Weights of a small sound classifier.
Model: arch jasper, widths [192, 288, 432, 640].
Training: adamw at rate 0.0044, 5400 steps, held-out accuracy 100%.
Data: trained on drum patterns on synthesised drum kits, 26041 training examples, 26.5 epochs.
Rows from block 11 of a small sound classifier, named by matrix and row number. Rows with one number belong to one channel. Each number is 128 + 32 x the weight over its row's rms, rounded and kept within 0 to 255. All counts start at 0. Numbers have three digits each. After the name is the row's rms in percent of the matrix's.
Before each channel's rows are labels from the 100 clips, of 14976, where the channel reaches its highest value: "top examples" is what is common among them. Only what is clearly more common there than usual is listed. The data: drum patterns on synthesised drum kits. In brackets: how many of the 100.
# convs0: first width-5 conv (model.blocks.11.convs.0.weight, 432x432x5, each kernel summed), inputs 108-215
# convs1: second width-5 conv (model.blocks.11.convs.1.weight, 432x432x5, transposed, each kernel summed), outputs 108-215

top examples: five-four (53); tempo: 120 to 130 bpm (34)
convs0.307 107:093149064135155119141121104082126076138062117116101075131126056113090109122139058091087158132109127143069107124093106075133095058153113148114110079089079106124097134058149101172124144132151123092113127129115148162119090128092109071098135154095134116109119144046098125102151123077094058110134110135108137100098111116082124133
convs1.307 096:111157114148119206110155228146168164121119125083093089095146084163169154151137139146123162079155102136105156073119095121110132119162172155114132158174193097063130154102120088085132202139155139146129130082208114149099092098127116107111107142139137138137065121093148131120095135152144094089134117151167121076077122165161184110

top examples: tempo: 140 to 150 bpm (40); rock beat (38); tempo: 130 to 140 bpm (36)
convs0.129 117:111173108125181092162084097115128096152113141108098117153126165078110147171148161190139151210167151149093173163113135149186079088137069118148170121103148137144120127110121127128158186103107097079119119111165102137207112148139145062145187137107186093085153146125171101103113190108096098088127110149171111121112125104090132167
convs1.129 117:120115066075108164107102167121124189102114110084116117085078143115109147109102126107125108083111103113128082071107069118117098120106090070138112124156123141098108130092072128136130155113056111099108103089144104112103099101132120110116070146114091100126097138110092116095068081115094078117088152093128104103108097168127089102

top examples: tempo: 70 to 80 bpm (53); four on the floor (36); pattern: dembow (30)
convs0.219 104:144090083124134100110110148114176081168060115149147072134131136076166097182163109133086131131108109137129113123141071037113139111128073134081151129135123137136089187107113116085090110169094119141105188080156104150124169145127160092135072162105131126131114144140127088084115116127109059106146150182122145082149121102141125154
convs1.219 103:151143100131092182112142198065131141141119117090148109137132127137159080148096159116129168085120114182106127131079105107086133104155170107094130133165205120104161186089104136102085149101137119111151124070178110147082120104085115155102098116133130064062134127067193106097164096130110076075141104163155132090098097145149102115

top examples: rock beat (78); tempo: 130 to 140 bpm (30); tempo: 140 to 150 bpm (27)
convs0.270 098:127093132114119093096109177146107121110108149093177120083118145165145117144206088164084101095134053076110127111142047134128161171115092120101203124141160117126118173157159095109113195154126116049056163150131007085174148085166149106092055111137097109133111134109056107111047190123170093056104121163119089123037126095083152132
convs1.270 140:098099159110080125076101095095068125098142118111093051113113133090135087118142113112092119116133082122111131100117093069050143108087100083064176109151117122109141129139134085082132038158085148107121085124122124124093125120102094081117103104103097094079058101079126108130098119130121113092119133109112094111090124112139094111

top examples: dembow (47); four on the floor (46); tempo: 160 to 170 bpm (41)
convs0.259 088:152197130149152139122098159062106133120159158098057088110165094124112101083120125106198127150137147167093196169041098147196082127157162150103115066098124127157117133134159133154157171093171106075174109085057079147107093135177109095113146132129112089064129139068134120143121147123156096074161095142156123101099112131080185120
convs1.259 087:147087113142091111150092094129182097086144126077112146112087176103083194145148112109092137076116106076142153064158104100128090147134078126097106158088111129109087107127075074107149107148118118129073155153126112157119137094104109126102093116132106102147102175157069148067084132116133136157074139047114060088114078113133121135

top examples: bossa nova (48); rock beat (25)
convs0.328 089:112174145133196126106140149088111114144158131161104115116141020180130144103082122081140138145111165123094146168105147126207127122148180187129138087114141138133091107146124073162126181105214106133174126070128114117091103138168089076106141143176107149096135101090147115146104141146133105076144064168141141111095142117086155154
convs1.328 107:124116076127081154141110149139164109082143121119121106124110181090132175122152122164071135084093078106114172036113103134093110092141092121121122146104104173072091141150103045084162144123079167144124131152161046112140101094055135084103079127103132094131107172127093100073112181086128129112108113069126098113092102135104168143

top examples: dembow (87); tempo: 140 to 150 bpm (38); tempo: 130 to 140 bpm (27)
convs0.372 085:142142180088099117133125099103118120117106090133132112112121063173095119114131023104118120061145063132119121109145152087108159183130176140117158115082178136129113074153152056136044146073134140141142086088132081071105090122113114163096063104134113141145082104138081088124123082085096127093135122146079134115105137090096122144
convs1.372 076:103112205146077072161077107080096143112135153169134118110132044116160111106107090118118123131089139113125110115117147133116156091060105123102137109110054108129117152123137060100107099126159136080096163120127113168200124152124106120121113087112090189150121029137151141144115134128117172092126077096100157115082137097103116080

top examples: rimshot (54); breakbeat (46)
convs0.245 094:158154123120123070120107134151129087109138146117094124112138099157161113142127105158090090091070124129111124127091164120152119125141169132111088127097094095113093142142099099186143176116187133121126142157142057098110116092149101121127090100131159078066118100084099135160123174098148122080087104144117124111062122115118136140
convs1.245 079:094162122110073103128109170092117089103139194162118080148125103159148131137116066095126119148126096074121159063127089136097146105060045108063086100125025097093097173164122026153165098155115154103102134115143110138141116160123126082103146133124069183135084125092141135139104109154129142069106126096138131148076129112130102133

top examples: bossa nova (52); tempo: 70 to 80 bpm (34)
convs0.286 124:104159095150191131154134116124098119159096117050043109164139064114089139092104088060131141165152146127083112131065151114143049128127140172127118102113120124170161086106170136169130150107170132109153108126099172163098073106121117089088153126142139149110088126045136136137091098085125076144147111153132121094131149132074136159
convs1.286 096:108103092138104168122075160182180156112100085086135146066113081075138200113145103159118112046118114110143129065125069121100081130122138127103101155097144125143125093079078131106090155148090137108085140091163079141150089056134123141109113112131108103145125120156080148098037158131160087098098120090162083072135098129148149147

top examples: dembow (83); tempo: 140 to 150 bpm (31)
convs0.386 085:156094147111135121118119156090147137117097102156145104125114111111143080135076112067111158097101112150072135141115085068084155103095092185091139127154131105100075142130144118088159131140173146155153140055106076146073119136121127091174100227056099171114117092155109122079109090137121104068142114180107125103098110164117160197
convs1.386 075:160166132144096113120125145130135119109161178148154156170139153144170101134136111078153171122105089117119167155125128078165153106148146117102138103154179157072128202176130095092140137105114095144140112150164106179087170112085152151081102152137130096081146164071139110101129107126093147105119126143164098153119064118115100132

top examples: shuffle (83); tempo: 160 to 170 bpm (57); clap (52)
convs0.322 091:157102140136108083107096125129159110123050139152152070145135154145188099175134101141067130113175125154142190176133103082119138093168085094145138151134114162138063172075150102090133074149105134155096188097114045182109133175115181094136103199072123128128131180133139087091171103098143092013159109197079137113116124121158131123
convs1.322 106:119158099107106140097122152045119151130098114096169123121120147098103072127100155119115123070117120136126105097086125105108133116134137099112097138131137133095125154092049126106073134075129108075099117078151120143078128089101081150093122100127112067073125123076122125118173087102089078091124109136097125100098092122104090060

top examples: five-four (56)
convs0.95 104:162118150121057132116083134112129161175124138130160123092153081170112096112209073103158114069180050167174115096140111143117165180132128083092144109087143139148112154131172113136093117099107122124131160131109076113101058104182176170110107104062078086155122139110068099121112112102107112083144134208045098119131085104134074085
convs1.95 090:140115214153096103111098058108086128112118128122095080118146122114117100176145095131112104166163132128130184131162090107071126142109116086086115143115117131134163128116129069090119044174124113118131156154120164175126111136106090085135148107156075082055094124132116138142125119107139118118158093099091108102088123092119121134

top examples: four on the floor (29); tempo: 70 to 80 bpm (28); shuffle (26)
convs0.371 085:141135135073104127100106107112121164158138138091095104143136152122135072160167100111144089101158148130151049145105179097081101180133177085125120149142125154150162117150144090084081141149109185143139110101126112105087163063108102138116078077177169104154090117137039101164084124073140092063114097102109120100136134122166145130
convs1.371 092:092098122131096107114102157076102137124090144137140100101101058029118131094107100104119106116131124115094068095086102155099131100074104102095126133096100082134133091101118123137069107123141148136119152090120143130130116065169084128095146046134072153126094064111078182151071130147110073092111075105161124091106106109077103114

top examples: four on the floor (46); tempo: 70 to 80 bpm (44); tempo: 80 to 90 bpm (33)
convs0.407 103:154154093112160106116089137138165094167081147073088077151135163047184110171129146124089092154139132157069119141092074084135104085146060101117152113116137146145118205107107140096087143144083116129062187076157147147127166132093138069149116193121143150137130148143152093066110122128104063116173097222131124107136089131124138173
convs1.407 093:139130090178094145142115176089143138132131117072153145134102148145141118136080164092109156078074101128098139118098085107128108107166133089111106148151181124090130184098108138101090160120121106101112106091161085156073103121102130157099097133110115073105122131066190086059153084115109098106117170136116100094105073123135110109

top examples: rimshot (63); tempo: 70 to 80 bpm (52); dembow (46); breakbeat (32)
convs0.16 099:163148117121124105130133097110147164150052127081079084154119108083131078193111081142132147175201154142173144176080135110115086142179117117144090161102132144173114085025139141139100140090112140148134118070112090179120132121113134096133118125141155120144089171102120122163126134079122051088148112097129129073165141131148119150
convs1.16 116:120105074102110161131132182091138173163053092083171163106132074094124124102118100114124099068145147140131071093084080108113087138094152132125066137112127124143120103056064153117071150056115091098082121041135122133151123082132106172080129075119107122130153115127113151136079100111117033120086107115160108055147098140112080096

top examples: bossa nova (58); dembow (38)
convs0.62 077:139153124127144130114114073100131113145076104080102075124165129129119085166131043124130172087084111142150100075115148105095123164157120117135123163098116167139095144107102076131081132119114092112073140101162145147101156097107142142045059158175133138143077190133092115149122099067104078121137169084102116114114117114111138120
convs1.62 064:108125149110128136149132182081123139107114120104130113082155046146156123112111145122109117084133121132104046093084121129112154092078164149148160086141135060107137138071142124081060135104169101077051129030177118139176116126098086144096143115125098162125127039090178096124095095141120143067099092112130173080100130129142091026

top examples: tempo: 150 to 160 bpm (29); waltz (28)
convs0.316 092:152167100159173151144116148076095111141158146068082093131157114051113119122092105110154125175133144168100168123054092140194088110169125146106122087107107131131154106136113137117120166094137085068142068113058115095129119102134084102079173137120124082054086120069166128122075177136129085128151112090184093069117096142062165177
convs1.316 091:131055146144103108110070087162169117095137147097121153098069120096099165114140087106102130063106093080131134061153095109147110113129058112088128129104100113091104126114083116077136089159065117108059130136119104147132159105145133130082090114120101114116116138122075127056061139135117155135068156043143076112131059105102104116

top examples: dembow (100); tempo: 140 to 150 bpm (42); tempo: 150 to 160 bpm (26)
convs0.201 088:108151104086172137129141082119165081139115088086095107102109100092106111115089078097093107061119078148079090079093160084170124114161108145111101140071121144080135099132105106106095169069096081144137135123126205113071099108075105133153144098124187116140099115146131130138145093105112148179118122137102106115154106090119137161
convs1.201 087:173088176156131102137107143153114155146161161129110168129171103171117127087135103108139138130132171135127125123128097188181105127123094133150170149122172078148139147127165149117139178073148083075091151154086108182147116164132156152101125137092125159139151079107167113119128141067156158088125131090091155156138116109086144131

top examples: waltz (33); dembow (26); tempo: 110 to 120 bpm (25)
convs0.207 099:134156103149149074173074123159173114165087160107098113151168165063152166150126130144106145129166118163087136105114078145172102092140033128124153139115133140121143187105108146119129170111094018100093173146162174114189146115137112080111189164165152128098142126137145099082093138098109100149159129177119082126150106092092155184
convs1.207 095:159123130089081156062086133118098150111135131082072091099118148175136126133097162114117140111118118146124149114111072123122091118157071047154128122133157127119118169090129146131152121133084118107136118105123082140090122148134140118137110173102094102114081138106154066080113102117130105076163196100120127124116116146151115136

top examples: text has "noise" (35); rock beat (26); tempo: 90 to 100 bpm (26)
convs0.27 109:149185128102121154131124124136144161133120153050070063095121065109130123166098066156126082122169092108152183093046152155184089143168108089124005130102061111141140104081138123123056145092115137166139094115086119159148143118123131148097182116171132120169039124066138109125119149150132081149167120121154077056161089120180133124
convs1.27 104:129065156124131065140088076138112114140082142109154169105091104108091149099152094111086098119146151094159097083145110125181089160104089108125086126066067113119106128078085135116098091138088100096046147114087142175140147123184130144082138074120106161142154102151071157124103124102120115145063140073082097084160084071085068080

top examples: breakbeat (93); text has "noise" (34); tempo: 120 to 130 bpm (28); tempo: 130 to 140 bpm (27)
convs0.314 100:115120082124082131128124086079143100129088150135112057138142038108089157107121061115123167120126096125110133133051146104176119056173107151121083116096058137110098136058109144179128164065131052069123116101055117121107096123124125071132163145090134087095121122110074118092177095120129074096125103121102100079076131102085145142
convs1.314 083:157161139130150175158142172141164169162157122115098135140196172199122122183142158109169148104150151144122155139136167156120167165152161175144136171153193124096119089110160122053146197153172120087083081103176141119098136146097134118148118160150168111135076126113148087118099103106148137118166156150166110100137175155162173113

top examples: breakbeat (69); text has "noise" (33)
convs0.87 112:093122122112165152175119146080126127153132096051079108133112087093097140130095126110129086176149062174082117063082131121095111119090101140088133099098134081100143085134132125113081152101077129131136079057088153103145085116100136118130161163071137161163084042127161103062051092129051110149094135147151097082144084144132147197
convs1.87 097:159041149168101079145059088187138116110128142090123152139070152111112167120168121098123152129109110114155119120151099126165082119142071091118111093127149142117143142118117153072122089158023084099102126161109068173139151144144191150083073111113137144152129122170121139103088143120130132138048149075098053092154069107097088140

top examples: rock beat (63); text has "noise" (39); tempo: 140 to 150 bpm (38)
convs0.83 118:107106138106107115115108141133134146085089097124165106101107147136126094157207096135120139110157073121138106112152059054081157165119100119073199105117201119131058151135188109098133132169123140088109150112117041122132127153139178116106027162074123111158134145163097117121101151107116096065111120188089132126080103140127128133
convs1.83 143:123139140125103142092115124080096124103098107103115077110134136118158101137123120105110108106143079158098109121112129067073128108102146105038156107155172104106149149085118103096103087145109103121129127104164129128072108116087101123088117096142113084073097118083151127115135091118108082108145098140116092088079096136131095106

top examples: closed hi-hat (63); dembow (25)
convs0.237 103:140173100121085127088063147072128153110132151129145114017101180154142046131174118133130141121137109089174140129143117129159134144158110118057125090162120106096133192158126090077117133172111141150143154083175063153131112140150172132117078081139077066121120158127109145138134105114076116069089125104128119112158052079149099077
convs1.237 076:143141103127114141155186180054107095136135140110108124122169188091100079089119119093122096122157069149100122080106099134095099134134153191100153127168169079102135141098055076093147120069177139107118101078129121117107163096102112125103126141140142097078143155065164165126145088106101098109105094137089121137105136106087131107

top examples: shuffle (74); tempo: 160 to 170 bpm (30); tempo: 140 to 150 bpm (29); tempo: 150 to 160 bpm (26)
convs0.333 114:143097108108123059105103057090135099133071034155172107115145158138082069180155108151102140150146125130167102172167125059070142148130117094102166127062151158151074079122158134127131105151081079038073096093065069099122117152126132121123080132098160067136143159132116119136179116047133094087128145177100144139144122118119118114
convs1.333 121:116157094104100172094099167038118174121083065081133104073149115100140087133086136121145087075137104147122093132085129109049138122110157094088111142142178121175153078091118141128091122093115098071116098045163148083098095090111077161109112066134100039048115116098154115138123087138123067110148093162163114105105114159117101082

top examples: tempo: 70 to 80 bpm (37); march (32); random hits (32)
convs0.218 101:157168139146160057124065180110108100122128134099108129121146170138166131150155159166145140133128150129091211155115052133158108140113091168122155092123166132154076164172140059071180152150140149077130147121116026121194163127118155093142102191135118120078142147135162118111093196144159119046138126129128106136087095121090180150
convs1.218 116:114137086098109109084092123109076123076138143117121076100099176094133113122139119104106118120128074106110123090125121111103132107113083078087162118165134132099132167140073033136162101127072146105124103139148118118088128114076111102101077124117110073076079164092121124086123105104110115101125147114091097153069096130098113119

top examples: bossa nova (51); rock beat (47)
convs0.252 104:114179160137176172126135123088099110151150162155132111119132010159122127075115085053170133146159145117102162148118144113209138134143175167115141084123150111194131127117159112165099148079203112117193141076095127159078077142164132106088121099125106119122116130061133109132111079129125105116168075178128141117120125106089114136
convs1.252 101:111105061128063151144100139139165111095128084105149133063130150075119180119154135188075112056112105108151159064130113119078120110124111128094128161102117145112095106124101100074120134107105173113095149129161048129135114065104139130092081084119113057118151133139079109088111165074153115123111125081110090085122093103135166122

top examples: tempo: 150 to 160 bpm (43); waltz (33); rock beat (31)
convs0.295 103:115159122090112144091093121111071151108135168119108060072086101117089099059144135117144139150151144071106174142111094144147082059148108086118126050114093109124158150114169138145122129125116107111130137130134118136137098147149148088118228085089090072118091134102115102088120110118116075116138116123128110083125083081102084051
convs1.295 062:128100091114097085148142099136112067140133111118134160088144130135104117122163146118060096127094109120131163118176083126187113172121111126145125141133101113092070092093079140102143114148151166126106121123079113062113169103177083134102086110170128116124143088088073126138109094099137136159137172091083125086151090068142108151

top examples: shuffle (73); tempo: 110 to 120 bpm (35); tempo: 100 to 110 bpm (29)
convs0.204 109:106139138154064145157085134154141135102139117081122128054115100144090134086142099116129092102135052115118205071110092165099125129105090098051093085086105081116127134158159112157088174121102121127102117122093092115133052095134191132094122143081085122155107142102094102119120124118118140126125130141110071127109035111151144096
convs1.204 095:158088235155097069097116001124069074109123144114100128110079094138114127120134077104076126148145110118145150112174095075142104147097093074116112101094124128117125146125108105125130045175076106104084123147096140149135139156149132132063145111130097122133127131098129116145140100111104155142109166090037123130128096077129056105

top examples: closed hi-hat (65); five-four (26)
convs0.135 103:150154101137128121122117096068156145086123133159135121087132074136113118122097048117118160112120097109152105117128158128149147134160167154119107148128093134093122122122087106126116115095139080105138137094155118129106103148164135134084067108172110080069124159100087151138177118078123114110128132095075131118132126094054106107
convs1.135 066:153152162127070173178162160095136114128199164133080135103170114148145124124090094099116120095136116138115087088107112160093147150114142163139169116114130085100107125129128097076163137079199145087089131058131111158200167155100149133098121115132101135141107077104174114146088110141146172085129105084154176114135171130126128114

top examples: tempo: 140 to 150 bpm (42); rock beat (40); pattern: waltz (34)
convs0.50 096:110091186109149149130134112144089107108103104066096094107089060132074105063128129085130101105114098085040080115105109089090110116098175130116120071132148082147169087119186127126101181157170179120108089103123144134099055119083145102134162104109099146168089105086148111115078080129107100104128119151122095125086103135121113125
convs1.50 094:084052090139061094116089081150110053111129086141152082111103082054126125089149109179056128129107126119140123109115073093085139076071107073091103105110118110136066104133123165099113067133089179115119146138120080106138100116147120132087129054064110136141109051130113157160110137113118093122109126108122098079120093088133081130

top examples: waltz (52); rock beat (40)
convs0.19 100:106116138100096072121107131125092097130085145085119110110127148150115131142138177160105141104097126106041184139101082157160101111132068078140112090103117094142116165106166117164185179140131097066051163156130077097161097114133149060128172114099120088103112134126109076091100156106158115094136120167081058135065117088093133084
convs1.19 093:132131139060099121058112078126052105083121098149057034093119125121135078134113145135111134157140088133140156123137124117088153102131081053143156103146109152094105124121138085123186039184079175143147097148128109074072117155121098083154079173106114141081060135115113103156119108135118121111179182149084113125095119146140093111

top examples: closed hi-hat (62); breakbeat (35); rock beat (25)
convs0.113 097:136129101145098107120117106101168094164067153131119078145155105115139096139116091109097140102145087146084125119095093101152117096160063126124104104116080139134107173056159123143109150093141051111101169077129134118114101149111164075142160129087130103134122132116110080100138071102107065107164102211067088098122127073105122133
convs1.113 087:124113110106102180111125151096147141119107062057111086114124169129128116185112184136105147079127118172124150113084127131098109119176148089148112172122194141076126159056092141075096133133118127109124116109161127135063087109105094133137085151110135088114095118100157095104134105128141088105144141130096095060085123153162130106

top examples: rock beat (84)
convs0.109 116:151156132149136069175072149161170114137103136130127135129151134153180142171197109143125149112162085113129139122149079092151133156097090176079184098125169102126067177151179107088145154180160080090119173114155042118188159147130200097118035149114121106127154138145141085112103168129128127071111115193125106131118114085114159162
convs1.109 129:155145101101110165101102141069107135094123122071098081129138171111140108128117128107119108104127072146091104098096119111048100110136093088059149129142168102121150150100103091114110100125096104098133106091158122125075116113071106123088102149133115056062077164080154106085119100123090094075152108131117078122087110152137099123

top examples: tempo: 70 to 80 bpm (70); dembow (62); breakbeat (32); tempo: 80 to 90 bpm (28)
convs0.337 093:140166152079087099112110138106107120127128113086093094129099134156139067137141130126152092074112072142109143117096150074109120122118159125118093098088164130128077122140143056119142183139131227140154116131133045096103109109123133102162047145069161132118101126127070150149143118117083092044074083161101130100094102120144161141
convs1.337 097:090144105136099093119101145083100124092093171153142091127111139109111118114119079118132135157148097101127126100132135126110140092079102155046083111158070115119134146148129045165131116125142122099101141132143105132122101110147115124076115116115083137125100153140092181143164109134104084073108056134095116116101127091084112083

top examples: text has "noise" (40); shuffle (38)
convs0.101 088:161157116155143143145079132176152159107148165084127128110116212075140080127157133143136105134170108115127134104114047179183118138149066086094164125122141136098154176159147158064104169136102050082090145140151110118146136099155177110110093135173086091132114152147123116106086164124124119115122107147157064125132060127117152118
convs1.101 092:138091159117103115106098079118095088114155136094080128100096111100102135108106101085093105099098083120109114092099067081125089113125086087107128092104125106089096143096094130094141063132101105106105078131103126143110152136140121102104125102123097090120105103076120108086104104119087143128111142052100120106103073107129074127

top examples: rock beat (45); tempo: 160 to 170 bpm (33); tempo: 150 to 160 bpm (29)
convs0.4 096:094085203079115154124152142137129140122108107081132124117114053122100077131138056139129076100149075163075118101118101107104172169118159067129152089095164134111132110129181112075109119087088178129104125095107084133111063105092159143124080120023107138157086028109119109106073126119110124141124110180131102103076130133128115147
convs1.4 110:112063152105065099103109084130082098118120151145142097157126089067129094112123072115118135152135132125126115125103102088106143086073081075098120091138098140111134129122129124080115014129103131124137136129097108136081108145128112133075107056092079136103103064113125162176111100111099096120111108115107094083107121119127061126

top examples: half-time (58)
convs0.191 103:092104145093109128103137176101097116121113102067113091078086077166121088140152100128129071085126011120105170086087108078119123123128135113082090083100145110101087143143148077113109151103093209155156127092101037087123112121129164109133050163046104125152076087116086117120091121130085105075108111189111099091087090130149160132
convs1.191 100:127117169122129080102112102141083097102106171158124085133134171112113107138154067112159150194170080111108155144169136106121143124104103127061113119170113139107161143154132039138181083145102131108105108172113122141086109146127127093084109122122140129109090153160129182178155117128114088114112096146112102126098124095099104114

top examples: rock beat (37); tempo: 120 to 130 bpm (26)
convs0.194 100:130162094123113147133104119091107171092114153091111091103085112114098119074161076121154184159111126063139145139098074148150108128144099132104140056126114107167126145116158153153121137144137106095131135091129094182136103124153165109091103076136035063102103185092105108107126114096117079086124138074101107109105118092073082052
convs1.194 073:146151138106130147155185156119134128135139118063085132102172096123154156123108116125094085071131106143108083101104118100092120166108177159137162106136188060112082120099097130082127112125184158105067124066140139128134149104129085134090104115181125141160079046091123115124077103131122105128136130133129113080123134142196093086

top examples: rock beat (59); text has "noise" (33); tempo: 120 to 130 bpm (28)
convs0.68 103:112079146095147098114124145157125149107103144081140135096117155180150153134218125149105093089127051064092102124131091162136132193109128107111205132109173093140115184151166134142105222161156097063066160116137056081151137076152164095115076059147101097149111141159046081122063162100169115077106112154117087122042129093082173130
convs1.68 121:104090178081107119085104079103066115088151106119081041114112144085128101122150142125101115136126097130100115123111117102036137125080085069087206106145099122114149120127140104092144032170072158130116098124113138113079120127105089060153118106109121127106048093094117113136078111126133120095122101106115098104099132134155094115

top examples: shuffle (79); tempo: 140 to 150 bpm (31); tempo: 160 to 170 bpm (30)
convs0.283 114:142132112147099122113072175149159106123107148136160099105121167113178109162197119141095136112142078134116140102165044100116151117130056120097188130134142132125095215138166099101118136166101102104101194118150059147148152154135176097111054200104120122124142161151142078081110155132111089085133129220122124130100086126119153162
convs1.283 134:138140129153084130117102126071100124119135114097121103115109160139142111129106145106094139108107082136103143118119101064080125103126132094066140113133159114097129176120105088087098096159133107106122103104159106145075116120085110118092111118123097061073101137080167095078158100129087102085123140122092097107084071107122110109

top examples: bossa nova (52); shuffle (34)
convs0.10 080:157153139069100104108113097091146107100094104070080059116135129111163122165142087124139132058127124139141125152078148071069091119137174107127091139062132150162058123110079090124088179121112192158100116066097083125105168090102104118138047159123133141145097152153083133153157128125090079050098128098125146094110117120168158134
convs1.10 072:116127117151150075172146191068144149149069166114173141127130126113132126109104115097123124112162140135114083115119155164126149079106131173110127114147109061107146149096129092129039173092180111061031160039162125171162136107108116164074121099149111158141124098139134190112133084129128091068079080151139136114114124109079118017

top examples: bossa nova (34); breakbeat (27)
convs0.224 091:140089136037143113071107090095121117156094083039090087072152129114086073148137131106106086086164113131134124081087161120124088167156098073131090123089136159124102082117142107125070156107088110135103127095085121091072109095133130149150112084123152099167054143175074100127091090107127113149145162119112093094157103103144122076
convs1.224 073:142070196125144052119124089109073118120122134128096135113160105110143103133167161146124105160168164143140120162127134188141109171128122088179188115137150097163165116103161129126126068090106136096109148160089192139138143146145108130142113086128145147079131079138124158197112118133149131115105085117129146127098148077070125080

top examples: text has "noise" (36); shuffle (29)
convs0.209 104:155086177113124125080132049144104107114108034154171134114097178145052085146179183141140132156118154114166115124183158115028158150124127094143140119078109110121142031116131154194118107182099121150132054136116134112136078160140154162158210155099168130170126162151119140142153100112132127158128157126101149147184119109178081087
convs1.209 121:110091122078088118088114082092083117120067032129152115078097108059105097089121170151119094074096129120136117134098102086080122062083157089155074066068082122167082043082094177130104107129097145122133107108124108053142104086162071143134110071091078118099146096139111122173148137131082085120133091102099157091133076086120087101

top examples: half-time (74); tempo: 140 to 150 bpm (34)
convs0.304 103:102109143097107123121110171154094123096123123073118107078101087172124116104160085138096045076100003072092186082078090121136127140114156111079086087095128079110084145151166086125107171120132180122110120119088008095132115106135163114106059137065089114121089091081095118109085149140096112086109118196134091099047095113111141138
convs1.304 097:121122187106113102096128088129064091093121166149108066152131129115119081153152070120147155182186087094119160144160131099098157143089072106057147132164085132115161155177149035115201056147094146105120129150107125144091124155111119104096115126128127137114072117127111168188134095132141110119107100154098105135105151117117112121

top examples: four on the floor (88); tempo: 100 to 110 bpm (29); tempo: 90 to 100 bpm (27)
convs0.332 092:139102110108116131076133134137160128177065120130128084149122167065157105140109148100058096109109120166093104124112105108088134079126039097141102142127095134128134187086078140083065107142052118162107185078154155175080160142115137102174171172093108167169106130170146074073140046130125088130156134191083103104167114122171110135
convs1.332 074:157113115153111116111136134121124140164140117118186177163111121114108089151102181094122164096073159157143111166132103107177134111177151103172082124127156172096144207122103192127078142080126106131132138121137088177108123135146153186123125109101108109111198121070146100122183101107117124126097162137118162121158095106138071100

top examples: tempo: 140 to 150 bpm (40); dembow (37); breakbeat (34); tempo: 150 to 160 bpm (27)
convs0.13 088:132122120153148053131104153102094034157144101150120117119152064167127081103167096090148130096103163120097130155101118098159130110113167166101103030124103131122087143175090087114159196112155136123113119131100060052109102106113151081099087129098136097105166094058108153141172128116143132097090093132123139134108134090120169136
convs1.13 083:120106083144081155084138177099154101082143135115122101142123180106127098119127105140148088106165050121119151069140160182073131114168100086063143163128172106116178115124142066136134131142131130128125116118143115064082108109085134131060122107105129068075065151119143142077126130147115116087126144117141072138105096109083154151

top examples: dembow (88); tempo: 140 to 150 bpm (27); tempo: 160 to 170 bpm (26)
convs0.118 086:162160104139160127128095159078105105118150133097122100109144102077116082111091084110125119129131121153080164133080059080162137108143126158079140053119110131092091121162135102083122155118137096095136108066061051130120113098125105096113113188084123109077122094070139122091094161136111108075135082145160119105097085141084152159
convs1.118 079:148104139175093119116114119143176109081159130082125145113096182094124161146127118090097163063122057086112175076130111115113113125175086104076127166121149120097122165149090084085135100126113118109092119153146136163083144075102120128087084136133114067101082157076093134048080130138124150118102134096130067111101069112117130123

top examples: tempo: 150 to 160 bpm (44); rock beat (41); pattern: four on the floor (33)
convs0.257 100:115100142125138123145109117166100140103137134066084115111063073164095164068172112093126088105130088039075109104093131146115101121111165118099140115111141069139178110136174140135097208143176124125107099157132131075125103098100127102115186076171116102136088123088088111117073124100135116094102108110097080112085091144101189121
convs1.257 102:106072133104088090102091082148113077107155108148107076101133083057110114105148110151067102138106121134136115121129084120082147122077069082085133137124093097154090055154172155090132073169099196137121124149101109070133124128141098082140159062092131129140059053124081124126069145117151130135156140075126113112147123086153103145

top examples: dembow (98); tempo: 140 to 150 bpm (37); tempo: 150 to 160 bpm (29)
convs0.210 095:166168121162159118146109132097153090074123122131131108118136100120128100114095039092116133125124118149127153137091120116207147140181162161111123147083121098098074124141124132154136151087171087094151135112135097119094089132148110128075090160178133119058121151081116150118159123077125110093148104122096129116094096118026153180
convs1.210 072:133174181103085136129081160107138107087158194116092096091108128166180138127117095108137124074117080096128145048116122120129120089128100126106143093138091071077084186122117039060194113129133101099093125109167084179175164132096118100111105159136101151129082103118158101043087145159107158078108122056145135114111095122147115088

top examples: tempo: 70 to 80 bpm (64); four on the floor (48)
convs0.293 076:133082131088134128062113109098146130132080112081113050155147127066161064164101107131103112085143150160142171135093120060082133089183106099124125145135083169106099133085091094030093095142078159174093157040095114168083151106089134122141105210071119135145066121150091095094134107126140089087156126111107111063163127144177126118
convs1.293 077:131094100144132099140126171101151128152093146119204187137120111100121105119111148108085146068114143114123119096100130162166156109163141137147106145143120124065159165098097150102041159041186121070053132091126095176098131093126127196079120094124107082101160093078106156086144082097120101087094104134109116096103109116088116047

top examples: dembow (100); tempo: 160 to 170 bpm (52); tempo: 150 to 160 bpm (33)
convs0.427 097:098133080146136099131126142113104109177141117076068100103127113135103199112152145126165148122112102121068139089061139150132074106117147203100090094090138110090138126141143095147132223107168101162134099125098148077175141100086081099140186123157144137151087079134146122120091152117153123150121119083135061093141115095114245140
convs1.427 089:167057147165120126091145083168150102114171132148096090134130192156099161137199145118120134130124111139135160107231123137120114161137087116131160155090169130122123134132135099113186140168106130157103134165115119167119112173098164069128130127101171124164060169177137140101098158106190131140108179070123094135144134103124161175